A small masked image model, trained from scratch: patch size [8, 8].
Rows from block 5, named by matrix and row number. Rows with one number belong to one neuron. Each number is 128 + 32 x the weight over its row's rms, rounded and kept within 0 to 255. All counts start at 0. Numbers have three digits each. After the name is the row's rms in percent of the matrix's.
# gate: MLP gate (model.blocks.5.mlp.gate.weight, 768x192), inputs 96-191
# fc1: MLP up (model.blocks.5.mlp.fc1.weight, 768x192), inputs 96-191
# fc2: MLP down (model.blocks.5.mlp.fc2.weight, 192x768, transposed), outputs 96-191
gate.607 104:129152140126087164141078106075130096072043112127107172133121223088190126064086134106044074142060090131155140142108118153134088129096199168159157124118046106137118108144150123178121111144137136125093120113117129138117100164127155105103138122135102144152129147157120120112125149173145116145
gate.608 129:138181137128161115174119127141146109153130101113213142149089085105158193171090144136140099146195136092134086133151131090170150097158125138130127177148135145097162104117122067128134103124122088173122104143144153119139119128099095115151149132091112128092102153163051104135120137095137107122
gate.609 112:071112145128122148175102081120068214156135144127083049168123152116137147175122149151109152153089158120141104149144148098189153145121128119140073093134103152142101137167124098170095144121100109063169098129107147170139116180107065153164113090079174092101098131085147141116127151129128083106
gate.610 085:091164137103120140135067144187110102142096056136061132140103110132196084142171087144156079119128166171164094098114111109089122134148116072142116079087109148120045158161183148133148069168109095155145140118110101083141109117172099095134066094118147124110107186149187115058188133100194081100
gate.611 104:098148117140125162119130125114153133106176064077136120132171143126193124134088076126131124156171162134084102148125154155132132135112122129103123170137214108104150115117135147113154098111113143059102091149123139191175125122073123077140054120088106078112069118156144089134124158085104131164
gate.612 108:153153160125110157139120107130152115084161134143159106152086121135182120203094161107075166130110139085224101133078156149124101145118089071082152150147127144130122123115095151136140129130102153153124087084130146099091111111096113128142095065133105153118122199186077074111096077102123121121
gate.613 077:153113120152136114118101189088133141185078086172135169161166139116110142138131112144108155143094142119097152153131137137192097116093101093119169155138141190136157091121143136126126149046083175117091121160110158128204196150145024117137088228187143142185138129118143186187125179095125124147
gate.614 106:124118131093132061093142183140140183099150072151174132141119130127135139100083176136106138087137116118185129104161136087170118099120124121132153132100095108099082045087173141137111117113114096116088142137145126124125128142127136129147110211079064121154091126077104061145140140083127155115
gate.615 083:099118105129102072114171119145098115105121141178107099124080147102200127152117050126098145172056091158108130145108116182151071145129155109109133085110078118175160141162141147165085171129104136108111131094139120145098114139117202189104149027146083196170085098157173116127117138164140092096
gate.616 079:095136094153081171093125161175120120133162078152164128167096075146212072091070110170140110139107105098105102132154154167102131145141117067115167143132101135163159160128133100146107157120131127113104158106145142172185096120106183095107063150097156146140076134133143103137124155087188132146
gate.617 094:090131082144111108146155164117135185130112069056124110121150116159148137144116074136097141118159132104154133153161114150075191123111150136184159131150099171124060147117068128158066162086071149089173160145092092135171170150122126108138092162087171092146085162125165126117139158131169163187
gate.618 083:155106115162135141153166101097121136091092150138096105096149160124104121184111081176133101141103140104132141136112142127096084144125144148154120185174116189146102120109138078206102141069070063158129139151091149160103167131078117172109166173125174119130096132090172103161099129144135120124
gate.619 098:084148119133092179139134122134114098184148151248099077101109119115172107142119099163092099137140147092103124120105120171106056082149138063075191117097100134104150090105103156168067115132136120112189134161117100146102130140147121163101137109122083185164140100160137121106106117195093070123
gate.620 069:122065104173127128155147103137133110096125114126127172084100077152116120144153148122110107158153141126124160136122120187081119116113146111114128128118052181142077167131171132135105165057127051052175109157094114154159111147142124149135146074068184158087103156118072108168095150124158150120
gate.621 156:143099133115133108031143189125090162092125107093139110120169196127119105093148090158151161143169131193099148140110136122105151148172148122097123104137093065137130152160117199129140163132152144098100156158194102100095132105113116127135133088093096176058123112130124108154143092159104114211
gate.622 109:132143143144152171107126129141151028122082107183175134087142143139113142132141127150123143193162089127235139146124149126149058130080118118146146110121147113107136093072149161147118087123041152151090122164121114096135157143144085158130071129102129104118120134115087097161119143117085154154
gate.623 104:115130124131122139199123094116157152135133081074083109178048136133173117115131110103150100160112104099149119124109134124134072113107172156135118147102132161148118048147133127120153102134089111154178168128127146175132071119208116083158142098146151141127084131129135112117086164167159136147
gate.624 097:189126103115101122132154168176122125136099078118135098174103096132180102162178092142103133100102104130172089131135120158182099155139040043096166154108114144135092178126173081106099119144164112186107109099109099063094145109121190045096170086136101114077121122091149159133142129178080148141
gate.625 070:143080122169168114140121155103150154128104159136175102112142133099099111167125157172170163167140172147135189163129135123132120167128144115152116125117142160160117173083080149107145154043112096129138143106086112147091109146149179158180165156147154151133138113120121088184102088092150092172
gate.626 100:067115137167097077078094080097159120098162131103072193120118134134163091162156110135117102108168181159084092192055135147101128116097132105138109190187164157127080155142171153177170161127185095108104118132103109094127187135104184188141154090092168196120102155097083134100096183139060183128
gate.627 092:111126115168098099140137088167132124115089108144117135097113115135235087104164135148150090128086150116156109146146161118146137144152104041126151171145121181131111096104096056164128099119142105173152074134086116171149101089161105153114167134088170088063047117121079051136109167124149159091
gate.628 085:093137136159082067163169123117100117155145151086161099144130138123142128102004110119147122207128192141095138203123129122159122151117108138147136093118073145197148116181104171138142114091141138140093081086059104129163147162156069164123084133116145125170124097144161107131153154146122102084
fc1.607 107:145099120137163073097175113115150145175155139126132081154116087151081130155139125142200145178191149121077179134136121110125173123143107104082117154120228149109081144146132128079142196113111124146154137136152103115174151077078146097117089123098146155090116133115120142152118122120131112074
fc1.608 096:074096088150093214112145110059137138148111152165066101108113168089111118126149148123145177071133064099211177151123143117080169228102130176139105114098176104224122123129128139103137112101161130187119156157130094129074137103127138190178141126064099176105109108096109095150114105151113141161
fc1.609 076:187144146145117164076106143124162114067082088155101204109163104151154137152159084097112125105117085146214095171121161151086095128118082083130146126167103122122111143087099099107100040164105145158155155117131098056135159118118101089122142147083130127083153142170100137098109111121167117121
fc1.610 088:119075108137138132103120195171151136127109147157106148131151121148082116193077085133108186169225143122149092157114149115080145129158111150097159099104143117077188128114126204131116090125166136091129148134129104115094153128070117110140158148082098128075135115114057159117127126139124162117
fc1.611 097:106105112129111087064146149087178101107097162122146120102105120145135111140169164119142143116116124167144127125065146134214087147127188115173148136109105146176146143131122121109204137136153159130157088087087127104163110113109092088130098171199127097147140127093101115114107129094194156064
fc1.612 074:148080108147126067096131167077114125189121057154148101147182168104099088068180121141091127094113111107054138094189118137051117114134147176142141082083109141128213102147189049122120149109117129150069119150146132135133099149130203101134152114103098142146136149060173129154116138105200124151
fc1.613 138:126124137128133125138118124117117090163081176133098167114084169187118198194074133097174141147142132089113122165192152136110127109085123177132088160111141131133074072105067224122167120136118152156129135122128078147127140131110161103135086119131124145096108121138133102142136132074106188162
fc1.614 084:144114136087124072128137191139115208100179079162162116144124106138136148085101176125104157083120116150162143130170147082211108123124147160116177139085106122149076036082147143134135131098100098122079131181156156127118152112098127139139163190073077137167113140062102073160124136087139132123
fc1.615 082:154122121142121088084113132071167139138059123106205248131108085150121097114138162142148138116114146138118163140169101071083070139124106146112151134110111122145139071082169127142116087131166140087116093147159144110099141154223109047187167171150166148104141178130123136145145081112124142107
fc1.616 081:112146105148111161057169164102093120150122130104018147125092087131157133102051091117147100149082136113109127136191124159116205141122180161096148135123098120161150223164171140125093159120133136209100163113137124142123129164156149124104040140117147129131115105131165129120081149109171127132
fc1.617 094:153118145113156158092161167177147113123177113178087084181147129146073176110090112100103180114188136097156113129157144086116150102179083123097142137168164110059100095129091115169156109155125147103109105115108111109109211140087142124111162091147127102139156101129176158133145086185092098151
fc1.618 104:065126132097122093136109123176146080134136120149162112112099146132130064189167164126067134077165095139125125117164137127142159148137177128136145099087127109197117148098170077127152189127123116146107130166144161098139111146125101139123126164160121052142134091110165129146134111094131159079
fc1.619 085:159095103141161142095138145133090138120128077050138132123122187159096139097166140094147187138095121071131128099135124114156102154127114223168099111157202130131048125120106140123143183113082147170060117162118163123085128089138117116121121126129141128115111189076100121137145131116116174140
fc1.620 099:114105122139141118135128106119136211125128165073178130125129095079123154124071113113138107102162118169110121144157115118149089111110121113123136104096136110068144075084075156116158097125190113143148114124135117161136154125101188168143115128133143251144113113105130146104131158126131069139
fc1.621 137:085116101136116101150103081106180134105134130182101092078157115144131129135207178121091126099124142081136137140128149155099164126110114142149114117101191133120185127074176143136165101143131118192133121105127074096163130121142149134172128190145143111180148144126146163123127156145164157158
fc1.622 073:185158140119109130115125111134106168099136108098116110159116080129123146169057133097116130044024215146044086093131129140145183115135120143102139120178127134112096183133148084108137137158177129074162114110151143148172137139125149119138151080126118093143134186183089145085113110125135118168
fc1.623 085:154128105143135078069088167118102094156152198173213152110168139116092132126072159163094155108177114131058135140172147108120232148126130123119112108155160112107152226121088135135111163108143131125140137122129127096110208153100145166109109198098117144124150088122099113142182108049097170113
fc1.624 087:192136125124127136116135168151141180120076134129132115141125125122148089100156055109132159095132123114157077145138100181142137134156055049123125154123107128105131146139188093128079140143155137196121140071118117049114145113068151083117145114145119073080124105077176130101165123166083138147
fc1.625 115:083127119111108104132172129121089155123164097114072126179150074124151184153123092110074140139150144090143139129095134186122235133139196145098122137167111156102125163176102091139171156120116105131109136136127163069110041140155152129145132119135125158221165174183134109108147070131136085099
fc1.626 077:255143129133125174143170170154121166166151079111156095119099147114116121084175101146151157169128148156141152107106116113113123125146118128118157132078160131139143050124122140112139079103051119182171116094107150119153035131167130142126081153125087128146119129158194140156135147117182124138
fc1.627 109:153118149117134106127102130122156159095144189122139091119092132140097197125096154139083117142127143090137138143119135099137102128083185181157080098101050112105136143160161182112164188137128129033120177141136133097076171170094145135112088114092106151160169128131157178136130088116143161130
fc1.628 098:124143106109111117145098177133163180079102184109113168139079178089100128074134150178163149159096107166127161148147082189094140147145083119176125154120073127152105138128145077141127152128170162154135166143120097155140142168107200154136123110130150177107122146103160149143164117154101152158
fc2.607 094:138063139067130189106109163182156123131105125155124146127168123138215127128140123148115170096120147079105065145142099127090123112142105082122138128115118108146099097104179111097154129185169084124124100094076156102097165144103141121117181163127124097177134175137074166057151131202151097133
fc2.608 085:148142175135132181128109140152145123125143172153067092119168131105124163151108162117135038141131143119182155131166102094124121109128175191113141197132129155110113120119124135164123147000148121116126127120104153084102114133108141202125082156185052121110138175125139117123155120133118168112
fc2.609 073:138086099126132132144165115120099191153124123090128138132134100092098146049047123111127166144111164097109105162179121111129139129116140167123151127156134110120106142160132169137116147086149064067098181165171138109105147136140141145109118070132100111191120119095170187163143084061140104153
fc2.610 116:161110059163156109200077129137184136137115119112164144142107119139208154087154097122090157118109125070124102143130131130116132146089086113137126105109188137136126088105173069106113137131111108149106121153104112176112171179145140121104213162093138162120077106190059122072167180162142035102
fc2.611 100:149126042116144143068129125170163158068131157128128094109155124136186095130180176121129182073131080108128141120181124137081112111133142153122142081154117140128183095149144084108170072000114184102155144171111117092144124105144108121081173125126133127102127079141115105110131091133115136143
fc2.612 087:156200088071165128035071137153106126099163159118080122127074104132166092075046110179112127158151154106104170126120110144127112099137083130130169184113147115122108132144154102118124152178098132163109143113089113114114170121172102206129136146115142185121097208110183134107127097106125108179
fc2.613 112:133093077129126156130155129170164129130148128157152117106186070128145150131080112144123127077121105129122065113130159104144144122098161088096135128120109123124158099104154066080074127109159118143115119131231148198151103086101148123147145100105097120143175129149212219157143092172117119116
fc2.614 086:133157188099108157126091171124140126159127153084098101130052185129135122179125148074162105105124182134162094110136120107115057132085133164125130163117161173152081098115144123133085147162139167168116119155096117131102115160145121120108101134189127130128123093175045183078129136133091121149
fc2.615 070:120067104150137099106132142123148083138092131137142112156144162108162141169102160095133167114142169155118110130113174140144129131116142121140109147106113197134064082179158062150098114233110149076064137154104091167136201188134137189169174123080122168142193101137107068125153160115122157132
fc2.616 074:175108206127152174130117166123137117124116174164101144194161096106151114098145087064105161115127114136121132130138114092106106105105169140138106155151150162102141101129104096078131147120087190083096091130159156135177123169098133092104077178152118111140184160141095100107146169106099090092
fc2.617 108:120157131178117096146113136101091127114135141124117126127135101137116114121054212162189115109132112128090109144147147137177194155109126114124096168153152095130168163072127150134111109201141090169128092108208062148112080124149101129122115102148087110177097054156118138167133148080196091138
fc2.618 115:074110088139150098112075104104106130193129132073093085091121128125127110139149074102132158114119173116144141101113138152117084116137127140141176102084173157115076089131122146162197192075132149131145084089110117119124169127136159138087142111110132138090122106165075135166136118158024172134
fc2.619 073:120126123069120174176110136174137137136137152169137080101126107124182067174122158166121108128125124127109137134133112130113106116122142114095206172099109150130146140132140087120068106091164126145113121112101163065181107143131127212172122071156111172134131212104181182077125182170127134057
fc2.620 121:152195215087114092151134135169148127118110116109084153186100124146128134104135170170127072127117120130142160142144144077166131144123156137114090161138144049145150152127134088145053101132134102117120174224091167109137126095086102127112094118136101081145123115072130120099187120082174119174
fc2.621 134:084121110082138115116106106117149119109123127152105104154189128117000119139152176092115160134133115134129114112136131121135130133162142113120124096089100094126118093148173112170067106255157117169158139129156133161151088118124153098103197147123120109117182143105143179090142097170127095156
fc2.622 107:156098122121165099132139144110084119146150112159132093155116084143162149149167129146143124148143142160175158153081095067130146139111179095117109140150099119112105130073125178089169125216115192106087168185125115167155211113112094161162114101122127142098149085100114072104169120215138119056
fc2.623 093:158140128106148136115165121132191103189069140169144189110126186095201154062131089065060145097144171108119163181120113108111127120089138130143147110118121157134094086142140165065121154129122073127152117104078125188100211107165161101183153124128062127124121136137171118100137106134101092113
fc2.624 099:122124129179141147169072119103143102071113149110188115134096099181120139167115092061175107162084150152125131091148168115147116125098127114117124100135149071103132172114088139083149109024125180133174083108075120124091184146108116067128130133122147123114078116154124133170114155164125127154
fc2.625 131:116100139142137123151128124122113153098111134092097140152130121104127182177207119148160138132133124156090134138078164109135113147138127081114104167084096205147164141148144085095174089173134154117042172094076084080131207136100121163120133152126148135151129084173076128086077059155122141052
fc2.626 078:119087077114127098120135188078106096149102156110116120171108158119196129139155134132158125096123069109132124131081115096171148106120158128155127183115157115125112094155163212086083109049112115087102193104126134106167131157087142161124163106171159100165172102062102121135170101179160126107
fc2.627 062:144143088151129105108149090175124184108135075142142160174134184114163106112149105169130072148135116143154147124125126154117131130088113124121102137090114189123157160154146099180164103230148218121170137191112106077127072121180132214149125093128166125127125105115075002152099160111122107084
fc2.628 095:121136064177144121163190141108101121182163139097134133139196085138120139133165096158095153150108101150156112148101131125156202116055138095137150135147114192096132104148155163142147128130149124124175149150179142118176107145121110193151139134085156121127095064150070127115126147131135053107